config = dict(
    norm='rmsnorm',
    activation='gelu',
    kernel_size=7,
    lr=0.0011,
    one_sided=True,
    batch_size=512,
    epochs=16.0,
    lr_schedule='linear',
    adamw_weight_decay_other_params=0.05,
)
Rows from block 11 of a small image embedding model, named by matrix and row number. Rows with one number within an expert belong to one neuron, the router's apart. Each number is 128 + 32 x the weight over its row's rms, rounded and kept within 0 to 255. All counts start at 0. Numbers have three digits each.
After each expert's rows are labels from the 100 images, of 14848, where the router gives the expert most weight on average: "top examples" is what is common among them. Only what is clearly more common there than usual is listed. The data: flat shapes of many kinds, plain or patterned, on busy backdrops. In brackets: how many of the 100, against the usual share in percent.
# router: slot weights (model.blocks.11.mlp.router.weight, 32x192, trained with AdamW), inputs 96-191
# up: expert up (model.blocks.11.mlp.up, 16x48x192), inputs 96-191
# down: expert down (model.blocks.11.mlp.down, 16x192x48, transposed), outputs 96-191

# expert 2
router.4:066108121218176153150167120140132103147137105150189115089126178076112115100148093119117117126171151175094168139115184126125114141109124154126104114127123170127101083185140101142131149126116098068089164113092099192124132051201128171148103136136159132131164164129096136093119086096127171136
router.5:117121151139131094114122196082151120122091134129121121172086112095075118080143129136082186019124085125150088133192159090105136132128122144157091107105116156143137092086117114163087151127105072123116146104205147101132127121168106175170144123162106097151187178067062108076154082086137122127
up.0:140175122198053072113154062141114117102139180123126141176093127138119095108129131138078176096150046101192126150130099072155137160163086103147127135099154110129108106107077092076141136074114114135131175133149102092164088116139125117120125132176110099214128098101118122113122085067121144144
down.0:108056115105071124117161124086126138077137097127132142139150127111125106118122131056102172157098084098107115120111137113138143082170138081166124091166143136131128170095169162091140122128140142109064094194153086191133189152113052157121119143109209163109131168218180099116141083070107116130
up.1:127179121172165134135192139123091180105131094134090118157130133086137125078138166069093183122176088128080110112149088109126148131105133115104151094067067164113136143159146103142115141128097095092154132163157122155101114093108173140132134122188129119081067114082106141148106183171103156083
down.1:102162137160152138111131100123099137060193186100127126168135153125080167069146152139123119164071089148099160145163111188117124080169101157127111158184127089092119152130148210095089129150090129105110108185054120136100146085134077170147104177092162107143100134138075119146132114073126059118
up.2:151175134108126162081090173169151084136116077106139070211150119175138139123118172068093184111115145130073116071118086163155104177158158091169060121118098137135113151160143135153131156188064154067147149073205100134096194129097116110104155173125160107162123133153172078105101062140139147120
down.2:177148141161147126126107129112153141112153141154122057086138114121101217122139078163076132128114066096132130110174107176120170151136136091120161144177134111122099104130125189121143185109155104184105146174096128162142154112110163089137119199076153147148124122115133099152089084085105083149
up.3:117106106099123115151167153143127148111099101132128162169092145153123119152095115139080090125108152130143186132094194122121169132061122124076124124144070212157164117045121170104113136122115134095127101127116123079140156164112088071147110105054175179189154131100075096114150195101132144037
down.3:175172163127093101116139181168096173130145108134165134100132134174159133131121111147154155101192150127093179125115168087123105168054104170115111113107093170112159044139130151182112114133119131154121141145144130061124060115178147142150102100087039086084148103143090164133185181139146174125
top examples: count: one (73 vs 20.4); its colour: black (35 vs 8.4)

# expert 0
router.0:145126149167134158128170171137103085167189134175115135135118203098115106080119144086176127155153120139084101178153091166089141110115064114155138131050106127140144086151124130133133140105129133088164138134139137205147138110103088187139100126147137057119076196163140132111097081180126143171
router.1:128112186085150161124073147053090130146109141170154094131123183163166141105070125149141145098140106151099069136160077090137110083157114142125152132088139077133128107131102082183165131092135156119174162148177120140112101126101212188144121143151129108074113193133134131082149112209122099102
up.0:154158150202107130152151126145117093127115095175140072173052138058112083081135125117085168115118147119180188110130113105125107096111064160136129147119145166126116170115131101156136149146145132120159160075140104100059140073134137120142101107183159099136141177171168072105121185157115088174
down.0:094198115140070176152071142159080114113086162123151080148100185147087120127099099151160125109132133096063151107170139136131130130208141100172140112078124110180107112106104162138125127080142058197078141119111133131120096110161131042158140124103077145138046165099076109110120127155073151073
up.1:119152147142084046101146124143176086099154120138150139071119124130141151152164192129114153108199108149155073109153132136084105103109134140132145135061103110132155117126127114078179129130126134097133184180143131120136117133147076051090134128133112138157083116165113125162099128116167081123
down.1:185201097126176128104150151110198147134174097138181173144165102164074075065112165104096209139025105078137073178145110130160101139127109107109102155094069135148145165121124112150139158187092144130097144119119103172152125141081092101137128138156150105118184182109135158110103113127092178096
up.2:110130169159099124065131080138109157109153123228178129146131129097105137105188105104078104130115107091100153141168103191103048122153158082094145147129109147167130152150116111150146094191148167149136148143142100140116135110131150185084133137170159158193114144119183132098125175147115130142
down.2:120099112126148058155171093148149063041160112121131134151179157133141118144057100094093153149134115178093108169121068097128118084127165116106127103170111145120161147067145147107157130121159229122095127200176186153183082128118146115091102105127162132139197080150178086081190090102157118082
up.3:136086106122149139110144088095140143117164189146144082098190106087159163149098198122063151147093111075172107159137122136122118144183074146158126146162165098136106128108142118180163097130130112154143163142122052120095113164131133174082099145139130129092162100187145143099159161127201148129
down.3:105153126158154155103126166152081161134162171082127118095113100119110160174135105129109143130124185089093145066141140115144059131116132121139104160123120101154150103163101055167139174104121130096145146134149170055127106164112161076114158140151100117119058137105122156174080154141141169141
top examples: count: five (66 vs 18.1); green shape (55 vs 22.6); purple shape (48 vs 22.1)

# expert 12
router.24:113061140139144160100125101154107103151157150147081141139107162118117122148111034122103140155071143075101114129121155134150093120162172102169114186136128117055093156003115126092112141207142133073086091118121118153108115162099173096127103070132181178142119152138085159182124119171162123135
router.25:120126127093132097166171129108125137174122097097074114075124115178157126120144059148168070156116061172101104099143134197098102113126139125148166132046111129118130107076123147097114154153117089111159162079115071123133131168088136126122065112179171125075131114120167120150103151146163111171
up.0:175064089137131157052163115132148125132109122106138094152153176152182145109128082132137187129058140161155104108166075122098113153114118116075175172150178166111084145106101138171142107179087142074119125117169155145120130066179125124141100102148109126200143130174173105173101108078149122104
down.0:142075128139132113106180129121221078085123090092173110109141111163078098146083125104100106104144160129136174181104162114080138118128129131184199129069110113138189122100201103070160126097143158121096101123170069109137178145134077119159139127175182095106161113090125110132169100116114065153
up.1:208121121099096089104170108170178165102170143187077150107113144138141166067185097126074104119100134103137153113135066151118090122154101108145093136119174133088094144092060154121128158122112143146165143106102126110122173109092108097097080099145184134106123102095101182144171232171141158170
down.1:088113120102118176179177103134076161156159081097099121177160094093099079150132057108127187169136099132138071064136110118099150119112126118147096082143113119142144102111155114119109111109184119126102149105114105139128139068165104173114122177092139058090162094158185129154127069104199140107
up.2:104152162134111117098132135090085142112132186048092114129118086125102158179072077178143150110092097100146074094104158151153118154149092108176174162135126141092072124099132096177137169173122124149095090105166119193093098083135085070125125091126119148176096140076159100156096080122133118117
down.2:129137152158133170128150134161182091139123098120182098105141127141170150151099140115114118157138183145111140116080125086156136138129219151120193065080100102135130133130115106172204108083090135140178195136184160131112099158058190142100139178155129097166126108075121107118190135112114112132
up.3:130147139184069155086147089101093135099151131152097149178140127131173126084170070075107105086146043118117108189147119145154134079134132143113131143058153095119104160110062102091171147161121119095205193144171093199124101100116095108141134105110198117136166114160100168138155135161106194110
down.3:120108178116152227138142114153096192155097098193175158133137085104103136109133077128118133141093151135137135183116117124126130148170197119206178146063091154147188152159145093119152117151198130205110123170155163128139156158138101152147153088215130117141154151112113147123108145130146143140
top examples: yellow shape (49 vs 22.4); count: three (41 vs 20.3)

# expert 5
router.10:132160032058154078141144155141097177126144113163149150128089091138106154117119119182076154082078194098146125065163155100186095166125131163118105110127200081103123131149201160144111133122132076137113105184101180114119130137197147170094089168198091113142116147142158128204157119091086129135
router.11:088157140127155138167221175120114123081119092162161152103098148170111204115170154170170106142093099142107137138167093112148110115130086207151124114123131118145164109172208094157114065126092124087092131069105110123123126126124122175124073122184097178152165197100088122165156112134120117106
up.0:182112161082098121122114141114167127135203096152178129108138179140155140099061144157141184132161160188084112157132121123165110113130149122115092139093097101108153108089128102140153120115188071104132131166151089087145083119091178140149175118080170133205138094136164132099111105129108120186
down.0:109148158107105107154075110118156169138121115093141157149119146105108114078183097145094086112125174054093078103089092111129139119119177142078112174123157153148107097158143096130167152151082109122117188083129170061122096114117186100145120125125069104147127167129140161129136121146067110163
up.1:124071171105189177145118113145089184094142154143113139145100127108118063137142159155140149164142091147103165161128186104098169172107106089082119169099097149148108145185115118110103164086143149134094114072169086115154139069111074099162135161142106142125091091108055043136103172079131104156
down.1:145127155092138143160173135130073121134120142096112104153104094149117124091117085092082153204085112084089122074118169151111122083081092138118092139084146110104134172130127141069093153150130172084095100193079153147106146094131055142154122127136115159149119143167171066089085104117121163095
up.2:119178123131112151107153124134127133098152163228105131120126171124119111129071142149110174110153132176144161162134176129133074193128150152169124060121100120147134127173110117158127202091068169175083069147129135109135147085177150134163127117112096131129138121125086131103165085163127107104
down.2:149154165115126124147133153107125108083148166121119130129093169122109111105065137113139193132078148095198121154110158114118153152153104141185146100096128156126102135076164148130114151137142163146144099129077092134105161151089078113152134126143166133116150155170144157079157094138098062119
up.3:096143169138165135096152128101177115103140106153138146115144182164137090069074103138170110109166123127082058097153225127172089091120105140132120121086138127088143114096129155109190146168149135140194086106117170145117145134164154099178161139142198187110101134148100138123144059136128152172
down.3:116122143095150152145080100126144119124120161113053123199145115109124096121076177099124089192130064083052114129163117155157156070168141088148174065153110176150137157118110159071143155162179093152132103119063099165130146175070054125149114172104120130136167157092124083127107097075106098085
top examples: count: one (95 vs 20.4)

# expert 1
router.2:093094160116145138126159180091131104116154151114118101071151253091163152155071141124164142136130121186117151182107180156171198145148102143170085083099095073152136054145111095152157117189164178110132175143136121171142148121157122177138046143099116071188169138144136119143102124123082095174
router.3:137089172141155126132189103084102175162131167171119152113184121132129131108106071126091223168135065123123132110156132152151184134122137185135104116087098108072138139064135105102121151099149205081160119134154126105117162147160138147122122145182112103114100166144120090147208150124052093150
up.0:156114114111093122132143110075140167119139137136132153147132140092137117126149110159090135165110121105089234135147120185117142124087149133245078153142172148124077122116119128143191169104132135159173067098114095165081091155138145175126070118195144109140145125159129136155096127151136104142
down.0:185165176163175158123124188178092137189138126163124120140107144132114116175130132122144092091151166112134134098134092118150078164121123111064158121137106147169140084149059098193148125135115196130150131065205096121123116117104204103190132092117095099175169129119135172153178150144122157169
up.1:103132167119124126157150102102134160054166132161121135154139104153105113133234142085113170075079075067059127107132101166145138116129146104097108117103098065106116222116082105101103165140107156095187139078157099123157133100172073187134098106176126109115112125074099164107139174151065138120
down.1:148121102123141116093144128128188140171154121163159152145173154128166069120095121051109162127122140112147146185099127078183174141116125165077128164152109101165108132130172102095151170142141143107168123138156165172107091079118157087119064123187133134134116087127170108064127087149134152122
up.2:142128090126133176119123127137150112124165198160108129159141107132101213200061141134101105140094181114146173121111137138063121182058102162154031118133127128110096181159115106053108168091154131127105114124140087144145097143150177239109102126095100136128143157136146127094082092164150133102
down.2:132166118170080106085136157180087147075126078130127149126075098128105125171186130119159154107198174122193109190157128149123092133172134107198198145080139153099172093131139126157149168168130146083163133101113112068092097158142108051065125104092153098110127099103118130120121150144135121139
up.3:100127117142130192130153159121106178084104148142141122150083155095167162150168086110149149107092090106123131082138123141050091137115153058076118123131115110126109043160125105063219099135144090122166159121141107137138102152108133070162116152161127122155166144174104171167122094128142164133
down.3:096116126106105175172131159071131147152066146126127115168053108108145173152106103123183139148124138142144113150144100182112152141126133102116064200108154117090105111172117120077092103061130124139042098122120125162075160125136131100126142193164136123136101110133092123149054131114116101113
top examples: count: two (41 vs 20.5)

# expert 14
router.28:106114190086103135056170146077112116144173110148142142089151113131132150080051206122104173130148186167108142117124138150149076095107135133096079086110126136076162152088089154143186171170095117146167128061141129109146073121100140155111145093123187130109132066126163120149129116139131146129
router.29:171105122156118123091115185133138104168192125094074148157125192130140109121101201104179046150107142151126138156119174124127085102138131112085085096103104129099129140148092089121194104227107158100118107149151159164157077071065107139165137165040148115120134143133154139118151073125106162158
up.0:138123151139079127118142079163120144142164126134116125101107096094172167118116136124084092145141059098146138116104122127094120153151180075079141107086122076118159135147078134126124146125068140150175170140171193189062084115111128121095139126135183155164083037114173133127143140110108140136
down.0:173115137136125121161120117122205126154133096119133180114153162141178103113102101144171154141118146128106072136141169118173111131089090112018213095086138158189131177120148111066122146136141152128130173154104105152094141157155155184113140121151106126127148088091163125114134094208139123078
up.1:085063147045144117172162147117055136110152112123099165071111118145119125134101131158099112126061119142125126133135138148129154173161078102122130110131127189146119155087110093173129171142130138118143112122209081098128164096098123132151120092157144160100195165137185166116202097120181117144
down.1:137122093138116155151145120093114082140103196154108137089115039134143149152085068138079136150195078164095152164122100139143143092110073127088094166153113085095138126170100160176078086091126122094160044125063152164113132125165127040094143145158083089111091106135091149139122145113127107165
up.2:127144087118163183087076148146131118120107174164100087178153107068088174152154184154111119157145210151077080129085182094114098133106109142131072132165133161169121122149107081098141148106149106150097100164069144094143145185073125160033095145138087155071106118183153103152113112112178105153
down.2:116104102176087070107142101145154067053150095122163168185105096111168124149148140111111153106108052095192098137119121107160207129145156110161110103144122139135093165081141170140107143133139146136122103115084066225139127169068088054130143099142175130155148169147110122082145136128155128129
up.3:155156115146147083117164089087059127165080106122106157084142111151108114131140109105106099090153155122126122108097163069132164178122141171094140088121137183176110098094161135163114161150092086165112111119088065143152140147109132095154138082079136103114140099048080099065068093155109174057
down.3:171135165195109082150184133101134162140132144104158113023096183225111189087160084075137122169098121120113163213135130180152114138141117173099104154135101133103102139071150196119143140160087178086130111101167175040105123126149104136081120127136120115124150071103128132132143124127129113129
top examples: yellow shape (63 vs 22.4); orange shape (62 vs 22.3); red shape (61 vs 21.7); count: five (61 vs 18.1)

# expert 4
router.8:147107190085111142116094099139136126147158088180093158125193152177112155094135076142159140170133144158103177155116078119145088055105102119072090120079090109150133158062083097148152166087127209080171093156133106156139145148092177144092136083129076156121139108145159170117100137118169135203
router.9:110108163102125143124099146082128092152147123112145169100153123192144153110131188117140129075091138149147144199134111120146105063105068096091128129127134099116149137091140139136177070124146151106170213092136074131200134208099073159115141145103154170089128161092175129144143147135108150204
up.0:081101114134127155140071107178105106109098144118133150106131091061114127096106108145115164093116179133184144125130175161162157132146100137091095158159202122142099127106145134148124058097109124168107117074077089179156074152095190144153160134128080121170117184128115157053100142052075111096
down.0:094136116127125082132119073091120106097159104085092110124155127155123124080123142101130128160098025095112069164131110160171124103181189093119118103191122070103095134081129137077110139141146106139086127129102102134191163146113132133125142120103157169107154157151138065081136077063147093096
up.1:144061124113108086115161112178189168129152118108083171141130082181131188145106091165132141141139158165160185099170088116138121026145104131131084141121136144125063138139098093126119096068159124130120103064138102148150156158084166156104104098128128133100086158203185191137162176130100166178
down.1:126130070174111080152106129088101155147119162102101068158073057115062129115109106118129138074125116064092107136176081146111163155168081082149078117190146063109093143157152143093069143086072095136136099109070109149171144131141125129165164150083127151172144121154044130115087144103100103102
up.2:133127106146092155158146135159112184109134124159169113129097142115133092181092136122115085092110139109164190148121189188133125094139085186081115130131116112137094155114147136131158110130192125128089107152089112155135114144158187096072109091133070120114125152069164155160127095116133134121
down.2:113096103141108164198127147120118110097135069108148110134125127110114102113155147097087178167112115171100110104167142136131169106145082149149111123112144129090173153066165144080090105120112166135060124173115091144176126106128091126158169158086171194118108127149159127060157069107095111146
up.3:130076121127174110199154111102110094134125134095165086133126104141098065160145134098129114154155109123112121121151155180060150104095139104088147158134121132143078117113135134187130106096131099107101124130094126135135081172161167130147154144079118082096079046129112095100133143093121143160
down.3:160166134151103133116111144094108171185116176053134105102096123142067107169170158139116122141201152137105127106181142068139082156134094167128102130163164117094092066159122127139119039130093129142141086105113114044061106083165147089108119173140111114107088126100142159143101137146145137106
top examples: white shape (48 vs 21.6); count: five (43 vs 18.1)

# expert 11
router.22:094100132154126122160157098180153121098173096132105129098105139090187073086197126146120135137101085142146163125166104143151131128176122121118182114093152113123142138176097103145174200106112088104141118123151134138124127118152070205126123103123143108163067120139085136086168138178080118149
router.23:165068105135138110169127119158130125130112081128143163076114138115178116112122149147112140147054134133137176133136123140169202140141156171103149076092162128099113121164065154191168141103122107111188143100149173194121094209113108167170144096112192112111092138117115112051143108110063105141
up.0:130104140117071116112128150179149136098149173145135190112108083126182133140162116171077107109109133173129118104160127173140052142157092170181088164113091110126099128140132102090134186106142096136120102159195166140156102100115160181095106143111146122157123109156114164095132169183091098119
down.0:175075130072117157105095195129125096151166104154127149118159167137129095162130136211144113115169109133152110064076173109174128167041163129142150111092121170116135145164131115107187111158158154134125142178140164114134122101102141112137127082137134173114058139078139164147169153110085130150
up.1:170123171147114152071149071151096120125135143174145152135086100117124091138116182106170110070194127123167121152135175117093095172177132144096159143117114138089177073137147065183159182169168108160112153155125108088175144101176100104090153153086107146116115129112062153132102107091140093102
down.1:089122096143128106129141032106106115067108102107160094078124165149084154099086137081115142120101082116139128116157108104114180116113121141090090138165175120110088152118140178108094131115144124117078115171090139179156145152098105103106176132130176159129108142152088124086138162109099049104
up.2:095124096177119122092119093122118141191157154126161140134129079127177135105158154123082170093108161151126141121128123077172101108088129131112070103044155151206198117134095136114138175152133153093147180166061171121104139176154184118157099129097162151148177116144123115165200135095150144133
down.2:136060084083128097126134161108173137125118150143152144135074183128128141121184142109142197177075143112102085070136152125120185160144152143124094101111120131122157151098161157098084153142102169147067115146088103068119145169135163172137155110067132168099133189122203118135128079156111196122
up.3:114130114145113101095100115207139123129158079138148118109150139053117164147186080114111189130095147116123157126130077137154156113141140119137155149111128041118108127188097106148071128141052084091165073099127138111147126162108153120082159153103180150174110176114148097108182105132051099147
down.3:152142113129100053181075123133111123047129161109118110171085056126093138065132121085066156085135079088117120174195119176105171102154140060200093173158109095171112108116145171093083181109101093150156119155106123152154156140086099138179160167112145157160154173096112128112083141116103112107
top examples: count: five (52 vs 18.1); purple shape (48 vs 22.1); ring (33 vs 14.1)

# expert 8
router.16:102134143108120083136181159108133132121095150122081190174120100139113094129139150142123141117140098109144114126162084129116130119188146132132162136145182082121114123060081082169162127091209118170183169125097109082173101175076110084129129069112095166144097154166066187135197126127070141151
router.17:149131125146135142104146103102129110143144171175060177173105184152143109128087135117125142110132127119154115154127169111088089085146122149101112107147163113139139145140105152166167093176134092093239083123069097149186108157130116191076121183195159088144125126122115120182160126121126158153
up.0:109136151117162168127108085139078120147091164092136138071157179152060094157134162121120179178150141109074175123099122137196211099096123135149067109155130095063054158100168102149092125109054133169115131153090117089093151119123117095125158094102092098064130080089128143107136168190120147127
down.0:098126089078113114152186119120114077087127146105172160133141119142070107103142143112080112151108058113122114168170091151186147074149207160104160128112107088117144175113193122118114125165162171173081098183109155181173133137070093137102115150155190124115148118147132112092164128105098088167
up.1:130145122117097195135106135089123119082124124159167160125144102094114184171092090117092119076154163114113091162148106126122105154138090122138101125135084170145116142162153104136158144143081128155092137127163134090126138125107112152150174112114013153168119105083179112125125129133165108134
down.1:155125156120158114112107169178176111105140097139131141099117090193106127150145140079107103174109165108118080121132132126102097152026158136118155087067105193170210145120142098130179142134153156133140088077205181096161102127092179109140170114147155096090106135136134143082156145150123173207
up.2:138121203186047149145104127118180113123058105098110155143152163178194157100104156090063115124155121094079128117159098185121141181132167103109111171083170124177113116156113078121178129150095166160126106075208138077109104098116082111147181136121129156169106177118088100161138138144094189168
down.2:154088143109157142119135072106172110088206134061115108099207181096083090137110158114131154154104078142119088103130143071159157112135153091077143129138105091088129198097171111110147101161125102110071128167158100115167138160109150198108116078102161176117122147097167090103206125087153122097
up.3:111150094094144131106108083115146179084145182124084129184095099182110112090156126132148157100119099121095106109118151095138124146115161118099177104130143131109075145098078101121103162145166099161161119116108121156123114135073144138121119130192122116141093107184073177185142176091118157136
down.3:160172151110176180081106097159163125141149151162171112131178142114127126180113112169156127118135149086123141114097174083162077169109145121169131158098112134130113118150124098165135156146150150103143146119169124077140117146076159141121091171118095074145102059151105185174165151152127156184
top examples: white shape (65 vs 21.6); grey shape (48 vs 22); its colour: grey (25 vs 8); its colour: white (25 vs 8.2)

# expert 9
router.18:112105190113150119113144146112116122184102171134142149157115202136115110137175093133179084154133151159119107131145105093108180169170109111170145152094112123104137127148085082140186119178183133136115111146128076175135106144178087099091140116118153135172112167178184116079179058094126179145
router.19:134048154104104180113123122089175131115138140150181126113119195090199106129113168106209113145115082196120188140116062116122150077029153102099123125119128117091157143156106155165185113125125186114175118094088155164147167141146089112158128094112158117134078166148119147132102143129133128219
up.0:195166127152146154190152101140129154109116150130110066108122123163156121120056130120156060144103107138116118109091116111081150164129118125115123132127139126118134103103113109111156123106168121129083124038055104142107133204128131032125135120104119083189114155159139089180101104113132095140
down.0:099165148123108157130127172154152107175135079134154132124143145054188107139148120170129154141153184160110162136061165088169119183088144163132104155118116132167152102112129126174190142139122155149149136090160122097112140102156146161121129125108103120169124073156188181132159122167121170175
up.1:105107092054197123165122169142116101138106146115058161161128113129122101120135103126147071137132169126085073128116133091115126164020155144141130175161167141164093124133159105147108148139107144106113137183125141099152127114164199179119113123129045164134106144164109110123158047068127103109
down.1:134116121112082154147147128164114052106190083097152128129160132147192163105183075146098131114168079151171071151066107040190062109124154101136141057120112109097138181163147087132159118159111138093134131128084130116114166158096151112165203150106135165106119171121108089092205141149167138152
up.2:152105098082176157102145106108137110122118198166068134123149169170140182145172170110104124123117136163182101077118096157167124122156140163125081141173153139156108140120127152155137142076176082164139063148077119129224167116117064091113091151089118143159108133149100142110111165137134129097
down.2:117121146115114082140117183114106117176112096149173170163147099159130135123122134126130129093151141115126091149170103143144118132183148153141119129123168145123137137160147119176146075109155179176158134104102154112143098115097147087155139113105153140154063101172061091169142168126164115062
up.3:144058130156096128127181094172159129115133128140114117149086166117121100130148138103151122087096153168126189110142082108119130073069176126122096136109084117101137151116135152127139180109118131098146120110135130144050120101116160189182165127128108121123164149191131119125105129141125112185
down.3:104185120136135123085097201132075165128130151126103096137129134180152156102152137143088099115137146068160149139175091121069161154163114157120081166135192135134070097186094125130121129149119098088157096089068131120125123091174103126097131149132126144174201118094072169144132147102115072134
top examples: count: five (44 vs 18.1)

# expert 6
router.12:138099185185120180179105133118164079171141090116089121138122199056109138115090101127129109126142101191140121144165163134110146163181126124154145142123105177129189141102154130157156119144163163133145116113129119138113151122067145128149126088126074096079089121094153088127087077146134167149
router.13:131066147121076128111101105140094110103164137161107160155148147126136099175136154162096112116160153117160089111142093160150088196124075139077138193164126153044146119118126124133161078156106139114128116113164109104176098115129159157038139130139120132175112136076157142165113123071164155097
up.0:153130108130170091161134177179098195104158121158100123115080068193140186152108129133116137085116110137159122127116138100115197093092167130108157092175107124143082152108135068086129115146168095113135163193152128058179051081136127095103118167162087169170147121121072121191136126097134086169
down.0:144163119056147226127096179111149190170110146148095153137123097151166202131146090090134094129188138139196152132146106091153107129099108153115127123159063162125112107116123138180153112112144152149163164109128119095148092150145088104110116138164041172146156037078155184143127152126178180093
up.1:146101164124139109130136130121104114171155100137122156155111133063081142200047165162102142170188149139132069110157148185144074182060122175125072186143055175101132158099106149146153106110097119159069093138151111130153182098122147132108174119112095164092169106129143106125177114090177121093
down.1:049121104132137120123144078120100103106147120125179121172103114163100125144154167133102164137083108169121117166149070124127171146143160170164176157129124121104155133097175127219115128169189089192127089156035155078153198171096105135177181164126150120123132194118129106092182147133143093176
up.2:167087110060106165144153110112146120128143115173170149132107111107085157067054107149121145145099193162108116105148108152146089099069145117132087101121141096065124129166133132142124122048105168159155086085179104112131142132189180142098180138125130132098102084119183187116143144118066162133
down.2:180177145139142109113097185153156141169066132155143167121105100111137166141171149162126086075157137104211113192134146104136111185162071109181087121108145124140158102184112124156114150176077120182202165116106139109104104112133172116127151133112075115185113085085103165116112189162151164160
up.3:137096083124153113191107118089130137114143143123132087124074104188192131127116167115161104195167142097151127140125105162136127091153154149118130157140107096111095134081160178033144128106080103110136126135083136126035116157176115136169135128149112159148169157136174144150105120150157161129
down.3:109111175052117079112135110109134100132142146102085132166106049156130095103144127089122127135095119120150075166151066139110136072110204106161127139142171078106194204138167117108117103117149136202118093144127121194094122137109096125162242125120147155094156145083136108147127152136113104127
top examples: count: one (76 vs 20.4)

# expert 13
router.26:141173138183115078100136136110146053105133170183171144111110190101148092111105134139165163143149158153169141176118114087197114114136152147108101145129126095174153146148155125134164121115072110105163135156158197163135109126135094167132175148127130152090102069158137162123137098121113158128
router.27:141155149103119112119103130101149118100149140130109138100115123065142166102165135143144113104115118113168091091149104129165138090196141112129159145068123069104125175169066101115158108081128114114194152144184171150103139139096138248119090197188111123081173086171172134139172111135101122136
up.0:093100142143090127130094114133121155129103184110074164175078130136072155132127082150144095129098146101119178104170122110101179094122098116114072147112141060100075127159143143147126187066146124142135107135118120107126122141128135168140062107121081082129148081152121148129082156192139142107
down.0:106144139157112014100057094106139067156137144113175092147101075176179151104129126122055111062129128123178108118164162169135159132142103182131167198126149104162099117147134153155171133101063125213155159107095164155162080175105117143109123144101149140155115175123143132117155132186157141148
up.1:118139112162134164165137120153077174171137146113169073168136154099109087122229188135149072099073074133184135144127135139185113129187099087172106122132168119108099108183100094143144070123114125082125177131157128131131112160140155178111133179173204088140152082120156085146082124118112153133
down.1:146143098153106099133110127136113154084101147093164086167066130170102137195195131163154125114132128073095193142207132127085129119144086145130056151150121143124138109159108167098139140124105063075115105095109082124102165068083113058142124142105106133113146110184122152110125149179166178118
up.2:119168164135156120107095137114114129124147155136173079091201143097159089152112123083146082126110081081120136094121117118087226137211081127119138153131161130093114171063088100131052094120172109153120143119171088149165126111110149179124150146056117086120110119098146116108128149220122128110
down.2:153112146120169148099114089125126153132155082201129140096169127172111091167123112146140082153138174171182132129089195094160105097099132121131139072109114167130183129073132093188155146120128199118153139150153190145066113167097174151085165130122167125089074079104096100129105132139136147109
up.3:177120171183112154104187146103127136111156084127160128119062156154170139097120099128080128118079094147103140145163167128177126113142134163165116064050163099175162113139104092133162173177137123101174098154124156147109132123064175097164061112106171112157123159126123163130149129114108150130
down.3:190127095127120111170161143090149145105111124122119145124140113169132130121139139173114140201126085176122137127101180120151168147146134122189205142179127109129149160092161118158132107134130137184096121186096047136097141148139130196211135137101126145141157128132150160092129092151133149118
top examples: count: two (41 vs 20.5)

# expert 10
router.20:149153137106138099146191125194086143114104141104109071105089133126196105109135130136111146150112067148168093168131166112184166157159121122128143128051164123092118110152142114162153125168137087094164125134122134104107184121117085065116097137123146167076136140170197173154182091070119140151
router.21:151173138101116136111170062157079131094145115115153067161140117078113120120158105139056083137090129123183146127091160116072144135120174086121091075125161083154132146159083111139140143169182110159131133148148167093105138092087118054129117190113173179173158102157174120155129117075063110144
up.0:092177112082140167125156082179101174102103143121113109109145132148134155127115034143133126173114120125140176099136140121167122154121191137081074093131133146165097187131135177103063148131124075134136149184109207127113148134063181064157136134168107095151131152153149188143194149127082135138
down.0:152152082118124178108109126112063199165081141162148082126105160145127207128119072098148076086137110094133185106143113159101148150145084066127069093161150101109091093200095082150066129079089051077160137102105127162115104085138146144117126172164114111117112135086105124138095184130113092103
up.1:118184205133112118068132150135124119100143095132128139093132109078145135088201144146103180141161110053132171142121139115145159191122127147135146034095133049197147128152078127165135189131090146142142144110170150118138127117124121120136160105093135126190114079117105098100119099163121120081
down.1:105116111136101158180068097105102120128082196092079068138079127166088123102048115100158087140121115109073142137152060195114150099166134113161093114170202096117114120119121148096092113116106088112101094099098152125123158085163121119096153199184152137174117119142124124163100137082100066101
up.2:104100133086137123186124156178104090154145115151116150122111138149124123130149096140172143189140122215135100153116112111150166157176132159144206082139091127097107114096139109152151103182162100137083133133166056113181099127119164137109154160120132167091152121166138148100131112096094130137
down.2:156169130190086142194132189109098100126061142141141174152103129127164095221109076145151136140135112084122149131124087117159088165171112136147107143095134147132115133145075140063144073139123086132201165107121174124109131131149127063160114111138089137154120133102122133188116156131162145142
up.3:178126157133081103146134108106069183092054123177157142109107102160147087100138119107117103077118131169133171115125117099090152089148140100109136116111176082147144108208073131172182179121110064208165120139149109106072136172071159085102122139092148078152137136125082092092164122109072134117
down.3:149094126110101124126094126123137090033172104140142167111120126133089056082092106084075186144091067123087082152132108114151130068140164132101205114115136105153118207083187184138113173124130129162098099183111118146175117072108072156121096095185144123139130125118202146118211085076092136121
top examples: blue shape (55 vs 22.4); yellow shape (49 vs 22.4); count: five (42 vs 18.1)